python train.py --activation="relu" --label_smoothing=0.05 --lr=0.0049 --beta2=0.95 --grad_clip=5.0 --decay_fraction=0.3 --weight_decay=0.0
Rows from block 5 of a small sound classifier, named by matrix and row number. Rows with one number belong to one channel. Each number is 128 + 24 x the weight over its row's rms, rounded and kept within 0 to 255. All counts start at 0. After the name is the row's rms in percent of the matrix's.
Before each channel's rows are labels from the 100 clips, of 14848, where the channel reaches its highest value: "strongest on" is what is common among them. Only what is clearly more common there than usual is listed. The data: strings of digits, spoken by a formant synthesiser in many voices.
# convs0: first width-9 conv (model.blocks.5.convs.0.weight, 112x112x9, each kernel summed), inputs 0-22
# convs1: second width-9 conv (model.blocks.5.convs.1.weight, 112x112x9, transposed, each kernel summed), outputs 0-22

strongest on: last digit: zero
convs0.81 100 [116 164 137 122 145 140 108 133 131  97 147 138 132 111 114  64 102 139 118  58 158 131 131]
convs1.81 104 [123 117 143 116 100 150 129 116 127 168 113 121  97 153 121  81 130 152 109 102 118 122 138]

strongest on: "eight"
convs0.104 100 [128  89 155 129 123 140 163 143 162 121 145 129 167 131 164 176 140 124 145 161 144 154 130]
convs1.104 113 [ 92 113 118  99  62 135 126 131 103  83 173  92 187 123  99 118 137 102 130 112 155 118 131]

strongest on: "five"; last digit: five; number of digits: 1; first digit: five
convs0.0 084 [128 123 112 115 138 130 121 134 111 100 141 140 122  98  81 165 147 140 135 122 129 120 110]
convs1.0 094 [136 111 133 116 168 151 119 136 139 146 135 145 128 128 100 156 126 112 151 132  98 128 133]

strongest on: white noise; clipping
convs0.111 110 [134 129  94  47 126 124  99 126 104 127 146 120 143 144 163  85  52 133  82 116 170 130  94]
convs1.111 092 [113 125 103 148 132 105 106 140 101  98 141 143 198 119  95 138 116 123 134 160 144 157 124]

strongest on: "zero"; last digit: zero; voice: child-like voice; first digit: zero
convs0.48 103 [143 134 136 126 118 147 145 116  60 122 118 136 158 135 148 136 133 102  63  96 130 109 117]
convs1.48 098 [ 99 104 141 125 144 131  95 115 101 103 115 129 143 108  95 102 129 109 137 103 123 123 167]

strongest on: "two"; reverberation; voice: child-like voice; last digit: two
convs0.50 102 [152 126 122 100  86 108  75 128  88 115 123 150 124  87 124  69 131 108 114 101 136 136 137]
convs1.50 123 [ 97  87 134 147  76 123 153 111 187 153 146 132 143 104 125 131 117 132 148 160 145 142 145]

strongest on: number of digits: 5
convs0.11 105 [173 130  85 152 113 136 137 158 106 142 106 103 132  99 109 133 130 164 134 144 138 125 115]
convs1.11 097 [ 94 101 142 158 111 164 158 109  97 154 121  75 131 128 120 153 141  65 141 151 144 141 146]

strongest on: "one"; last digit: one; first digit: one; clipping
convs0.97 103 [ 67  98 104 155 163  92 120 139 135  95 111 112 114 116 117 112 104 130 113 108 158 103 169]
convs1.97 100 [158  91 116 125 120 159 173 105 157 127  91 130  99 131 125 124 139 138 169 125 116 142 138]

strongest on: number of digits: 5; first digit: eight; clipping
convs0.100 081 [136 142 144  77 125 130 142 118 140 139 109 117  98  85 111 121 141  62 130 149 146 163  84]
convs1.100 091 [133 134 146  84 138 110 117 118 146 132 117 143 138 117  98 151 135 137 125 149  92  96 136]

strongest on: "three"; last digit: three
convs0.59 100 [146 171 154 101 104 108 122 134 108 129 108 122 157 129 159 105 119 148  96 115 103  95 125]
convs1.59 102 [154 163 115 136 133 141 150 121 120  84 125 123 169 124 125 134  97 137 139  94  94  87 138]

strongest on: number of digits: 1; first digit: eight
convs0.20 105 [143 114 172 129 139 151 133 114 150 147 167 150 113 135 117 121  98 112 111 111  56 111 120]
convs1.20 100 [154  92  99 126 127 120 111 120 127 127 125 147 124 120 142 134 108 143 137 116 132  87 130]

strongest on: clipping
convs0.79 100 [ 83 109 131 128  81 155 134 120  91 160 154 111 158 156 149 104 109 184 116 139 133 142 102]
convs1.79 066 [ 58 129 121 126 135 107 182 129 124 103 166  96 119 137 122 125 106 151 127 144  84 150 136]

strongest on: "three"; last digit: three; reverberation; first digit: three
convs0.71 097 [129 123 119 111  99 146 120 131  92 145 114 123 145 135 134  88 106 147  88  94 127 129 179]
convs1.71 113 [122 107 143 133 117 141 122 147 174 158 141 122 141 109 123 133 117 152 120 148 130 123 144]

strongest on: "six"; "nine"; number of digits: 5; first digit: six
convs0.84 079 [164 131 134 139 153 150 145 122 149 143 131 170 143 108 119  65 169 105 124 146 140 118 161]
convs1.84 085 [ 94 145 135 130 133 131  93 125 174 137  96 135  74 115 103 134 137 121 132 141 111 139 125]

strongest on: reverberation; "seven"; last digit: seven; last digit: zero
convs0.35 107 [147 101 106 135 114 107 148 155 119 154 127  85 117  87 107  82 108 144 133 119 125 131 102]
convs1.35 091 [117 146 115 139 106 126 152 107 124 138 153 108 122 107 104 104 140 119 112 144  94 112 132]

strongest on: last digit: two; first digit: zero
convs0.33 093 [118 125 140 115 103 154  92 153  96 142 103  80 145 123 126 119 117  67 106  84 169  79 114]
convs1.33 090 [122 135 112 118 164 129 125 121 141 150  70 157 156 103 116 163 125 129 114 104  95  78 138]

strongest on: "six"; last digit: six; mains hum
convs0.52 121 [139 136 124 113  97 138  91  93 115 103 145 105 140 125 119  98  50 156  50 103 138 134 104]
convs1.52 113 [115 122  84 127 112  80 102 130 108 125  96 112 139 133 131 106  84 124 119 103 153 131 106]

strongest on: voice: child-like voice; "nine"; last digit: nine; first digit: nine
convs0.25 109 [111 118 130 142 140 129 156 123 133 128 129 142 126 107 121 116 112 160  51  91  61 135 138]
convs1.25 094 [127 135 138 152 105 108  93  74 145 108 132 144 115 148  98 112 124 130  67 128  92 102 115]

strongest on: reverberation; last digit: seven; last digit: zero
convs0.109 099 [145 166 103 144  88 167 125 124 125 179 116 114 112 105 111 139 114 147 115 109 133 131  93]
convs1.109 104 [ 94 159 106 133 132 135 143 127 134 149 118 135 141 112  98 137 136  93  90 131 102 117 140]

strongest on: clipping
convs0.88 101 [142 129 158 115 123 118 112 128  85 149 147 125  87 115 141 128 132 124 125 120  27  77 126]
convs1.88 096 [130 110 102 120 127 111 101 130 125 111 127 111 168  94 140 127 128 167 146 103 139  63 123]

strongest on: "six"; last digit: six; first digit: six
convs0.99 099 [114 119 130 134 122 139 152 116 131 153 136 104 151 133 100 130  77 164 135 142  99  73 158]
convs1.99 088 [101  97 121 137 144 150 137 101 126 123 115 151 138 140 124  95  75 100 101 161 124 119 117]

strongest on: "five"; voice: child-like voice; last digit: five; first digit: five
convs0.49 110 [113 114 126 124 107 111 116 125 134 133  90 131 118 164 121 118 139 145 141 135 122 108 110]
convs1.49 093 [104  71 142 116 121  90 115 116 135 130 125 130 178 143 107 155 133 136 122  97 123 132 124]

strongest on: "five"; last digit: five
convs0.93 113 [140 108  43 137  81 145 131 134 123 154 135 111 110  84 129 134 131 109 137 139 158 145 107]
convs1.93 086 [117 137 103 133 124 132 113 126 112 106  96  79 118 113 177 138 100  94 122 136 130  90 141]

strongest on: "two"; reverberation; voice: child-like voice; last digit: two
convs0.74 095 [146  88 161 124 117 100 103 138 115 127 141 149  62 151 197 123 182 130 169 169 135 126 117]
convs1.74 113 [108 113 134 126 111  93 104 116 155 139 114 108  66 137 124  93 115 114 160 142 125 126 110]

strongest on: "seven"; reverberation; first digit: seven; voice: deep voice
convs0.103 098 [120 144 107 147 171 116  96 150 156  90 101 156 131 126  95  97 123 104 146 143 105 107  94]
convs1.103 092 [121 118 119  87  79 138 133 113 118 131 143 149 153 138  74 136 148 135 132  89 134 122  44]

strongest on: "one"; first digit: one; number of digits: 5
convs0.90 104 [149  84 115 130 110 141 139 135 125 104  97 114 104  98 144 151 134  76 128 139 128 130 145]
convs1.90 097 [104 135 122 102 111 123 105  82  91  82  93 110 122 122 159  79 110 125  82  91 121 144 117]

strongest on: last digit: three; last digit: five; clipping
convs0.34 094 [106 153 152 130 134 147 137 105 125 138 119 164  85 147 122 104 130 111  83 102 144 133 135]
convs1.34 096 [123 112 129 122 117 133 123 103 106 145 133 124 104 133 120  91 120 116 114 127 134 112 119]

strongest on: "seven"; reverberation; first digit: seven
convs0.106 106 [112 116 162 114 112 111 137  95 133 143 114  55 115 151 110 134  90 134 106 158 136 116 140]
convs1.106 102 [126 134 130 109 134 120 131 174 141 125 125  96 132 107  96 127 140  98 122 169  92 125 100]

strongest on: "one"; first digit: one; clipping; number of digits: 1
convs0.62 090 [169 132 179 162 111 165 141 126 134 135 124  94 100 133 119 128 126 126 138 128 109 136 119]
convs1.62 100 [121 156 125 146 131  98 111 160 133 155 115 104 148  97 179 141 185 145 116 154 100 117 144]

strongest on: "four"; voice: child-like voice; first digit: four; last digit: four
convs0.31 093 [148 135 147  90 119 153 138 142 138 134 146 127  62 112 177 115 116 132 103 128 113 130 129]
convs1.31 119 [108 113 143 150 120  97 135 130  87 106 110 135  43 120 120 140 113 109 145 133 127 144 103]

strongest on: "nine"; last digit: five
convs0.38 130 [139 150 133 175 147  98 123 105 139  96 136  72 159 128 118 104  67 123 162 124 124 134 120]
convs1.38 112 [109 106 142 132 153  93 103 116 102 143 115  68 166 123 142 154 103 144 146 144 112 145 106]

strongest on: "five"; last digit: five; clipping; first digit: five
convs0.36 100 [155  81 115 158 157  93 100 151 116 140 123 186 153 156 185 117 127 150 139 121 100  91  74]
convs1.36 097 [109  63 120 126  94 167 134 109 139 144 115 140 164 167 101 156 122 130 129 120 132 127 119]

strongest on: voice: high voice; number of digits: 1; last digit: one; first digit: one
convs0.76 102 [128 128 133 135 135 163 116  83 159 131 123 123 126 138 114 110 105 114 118 144 101 122 121]
convs1.76 101 [124 135 128 122 109 111  83  93 147 118 110 135 129 147 138 173 156 178 131 144 116 125 114]

strongest on: "nine"; last digit: nine; first digit: nine
convs0.96 090 [146 136 117 164 148  99 152 136 131 149 146 125 120  85 186 100 117  96  82 116  90 141 133]
convs1.96 085 [117 101 127 130 129 143 103 113 127 140 123 131 107 124  95 106 139 135 108 158 117 112 105]

strongest on: "five"; last digit: five; first digit: five
convs0.94 091 [152 170 110 169 146 125 150 145  85 117 112 145 105 128 152 137 126 163 142 140 119 150 104]
convs1.94 092 [106  99 128 113 117 131 157 108  88 134 130 143 124 155 155 100 140 115 115 137 127 119 144]

strongest on: "one"; voice: child-like voice
convs0.15 082 [102 106 126 126 152 133 130 125 103 135 116 109 127 122 153 124 120 127 124  92 144 103 126]
convs1.15 091 [189 112 124 131 126 165 171  92 142 169  89 161 130 128 123 156 143  99 100 136 104 144 134]

strongest on: number of digits: 1; last digit: two; first digit: two
convs0.6 100 [105 112  60 131 150 133 106 113 110 108 117 134 115 138 105 121 125 106 110 109 145  92 124]
convs1.6 113 [152 132 103 149 164 148 132 135 131 103  91 138 119 139  98 145 127 133 149 115 105 119 128]

strongest on: "zero"; last digit: zero
convs0.75 102 [110 143 134  91  98 147 151 113 120 130 121 128 170 139 114 130 128 143  69 109 122 120 118]
convs1.75 110 [136 121 103 126 104 131 124 115  85 121 118 116 143 124 109 123  90 131  73  94 115  90 133]

strongest on: clipping; mains hum; first digit: one
convs0.73 101 [141 133 139 146 132 144 156 118  84 110 123 113 147 137 117 107  92 184  73 114 126  92 146]
convs1.73 102 [140 140 109  87 133 113  88 136 119 172 116 144 109 123 118 121  99 139  88 101 118  69 149]

strongest on: "zero"; last digit: zero; first digit: zero; last digit: six
convs0.26 089 [115 104 120 116 135 136 147 108 136 116 152 132 116 108 127  93 118 114  86  97 126  96 153]
convs1.26 082 [129  99 110 119 120 138  94 135 157 143 126 159 133 113 119 121 137 163 181 137 114  77 171]

strongest on: voice: low voice; "nine"; "five"
convs0.91 078 [129 123 102 125 138 122 148 173 145 161  92 149 121 138 153 146 120 103 163 150  91 128 133]
convs1.91 103 [117 115 126 111 138 133 145 118 124 115 147 136 129 109 159 101 137 119 123  92 124 116 113]

strongest on: "nine"; last digit: nine; first digit: nine; clipping
convs0.107 105 [159 173 117 154 162 130 160 130 101 121 126  65 139  96 152 131 119 110 147 132 120  95 131]
convs1.107 097 [ 82  83 130 127  98 143  85 135  98 124 122 144 124  70 134 149 135 123 119 129 132 147 160]

strongest on: last digit: nine; first digit: nine
convs0.87 109 [131 125 143 112 127 120 101 128  64 125 129 116  94 153 138 100 130 124 109 134 116 153 128]
convs1.87 112 [108 157 147 114 117 115 146 116 103 109 102  99 120 133 153  96 125 132  95 122 120 157 119]

strongest on: voice: child-like voice; "two"; last digit: zero
convs0.67 109 [140 175 101 152 113 137 126 108 135 145 127 144  38 130  78 111 103 118 135 156 146 150 116]
convs1.67 099 [130 137 114 107 143 173 138 108 146 162 120 144 100 130 101 104 127 102 141 158 110  99 107]

strongest on: "eight"; first digit: eight; pink noise; whispered
convs0.102 096 [129 112 121 137 140 109 125 131 128 133 101 138 135 121 131 146 139 111 153 122  31 114 119]
convs1.102 079 [129 122 150  94 125  96 115 108 109 134 155 134 123 137 153 112 104 141  93  74 132 100 145]

strongest on: "five"; first digit: eight; first digit: five
convs0.41 070 [150 140 130 136 150 117 132 160 163 179 103 110 110 171 176 166 114 100 127 184 118 165  81]
convs1.41 098 [117 133 140 134 157 157 171 102 119 109 143 142 141 159 123 125 123 115 117  97 131 131 100]

strongest on: voice: deep voice; "four"; "five"; last digit: four
convs0.68 110 [123 144 124 150 138 163 122 152 157 168 129 147 105 149 132 129 127 159 161 122 120 120  94]
convs1.68 105 [105 101 107 105 121 111 144 120  98  80 139 159  84 151 124 123 116 134 118 107 123 107  86]

strongest on: number of digits: 1; pink noise
convs0.8 118 [110 120 108 119 109 124 120 135 118 145  91 109  88 108 113 152 143 109 149 148 106 117 117]
convs1.8 097 [120 106 128 116 136  79  97 147  91  92 112 131 112 130 131 135 137 120 112 119 121 124 104]

strongest on: "two"; number of digits: 5; last digit: two
convs0.10 106 [122 111 142 171 154 127 127 135 134 105 106 144 140 169 133 140 131 149 133 120 162 134 137]
convs1.10 089 [154 125 134 124 102 150 166 118 146 145 139 161 113 149 119 129 130 121 140 130  88 175 123]

strongest on: "nine"; last digit: nine
convs0.45 119 [ 72 152  87 100 110 113 119 108 135 159 116 138 150 160 119 153 158 134  36  62 131  96 129]
convs1.45 086 [149 179 114 102 117 118 117 153 152 156 103 119 141 100 124 120 125 132  59 100 112 115 147]

strongest on: "seven"; last digit: seven
convs0.44 107 [165 114  84 155 133 125  84 141 103  88 108 104 140  90 137 111 135 108 148 162 139 176  80]
convs1.44 084 [ 82 111 101 138 105 143 116  90 152 129 120 130 125 145  80 122  99 177 111 138  95  98  76]

strongest on: voice: low voice; last digit: nine; first digit: zero
convs0.39 097 [135 111 134 124 135 125 125 127  98 138 113 136 145 149 120 150 118 163 106  87 138  93 129]
convs1.39 095 [121 149 117 119 127 155 104 133 154 143 125 128 138 137  96 115 144 122 112 102 117  93 158]

strongest on: last digit: four; clipping
convs0.78 101 [126 144 121 120 126 160  92 122 112 145 150 112 124 176 126 110 119 162  96 151 126 106 100]
convs1.78 121 [111 126 109 121 119 101 115 137 101 142 110 115  91 135 130  94 129 135  87 136 103 146 111]

strongest on: "two"; last digit: two; clipping
convs0.16 117 [139 142 146 155 155 124 132 134 137 131 154 124 136 154 146 155 130 148 130 132 179 133 119]
convs1.16 084 [109 115 133 115  76 148 167 118 107 120 135 143 107 120 106 114 130 139 151 143 105 167 143]

strongest on: "seven"; last digit: seven; first digit: seven
convs0.14 102 [155 128 112 126  85 142  90 122 162 145 102 122 186 125 146 113 122 127  66 108 117 114  94]
convs1.14 098 [119 115  99 139 142 119  97 128 117 111  97 139 151 116 148 126 161 126 123 113 115 104 122]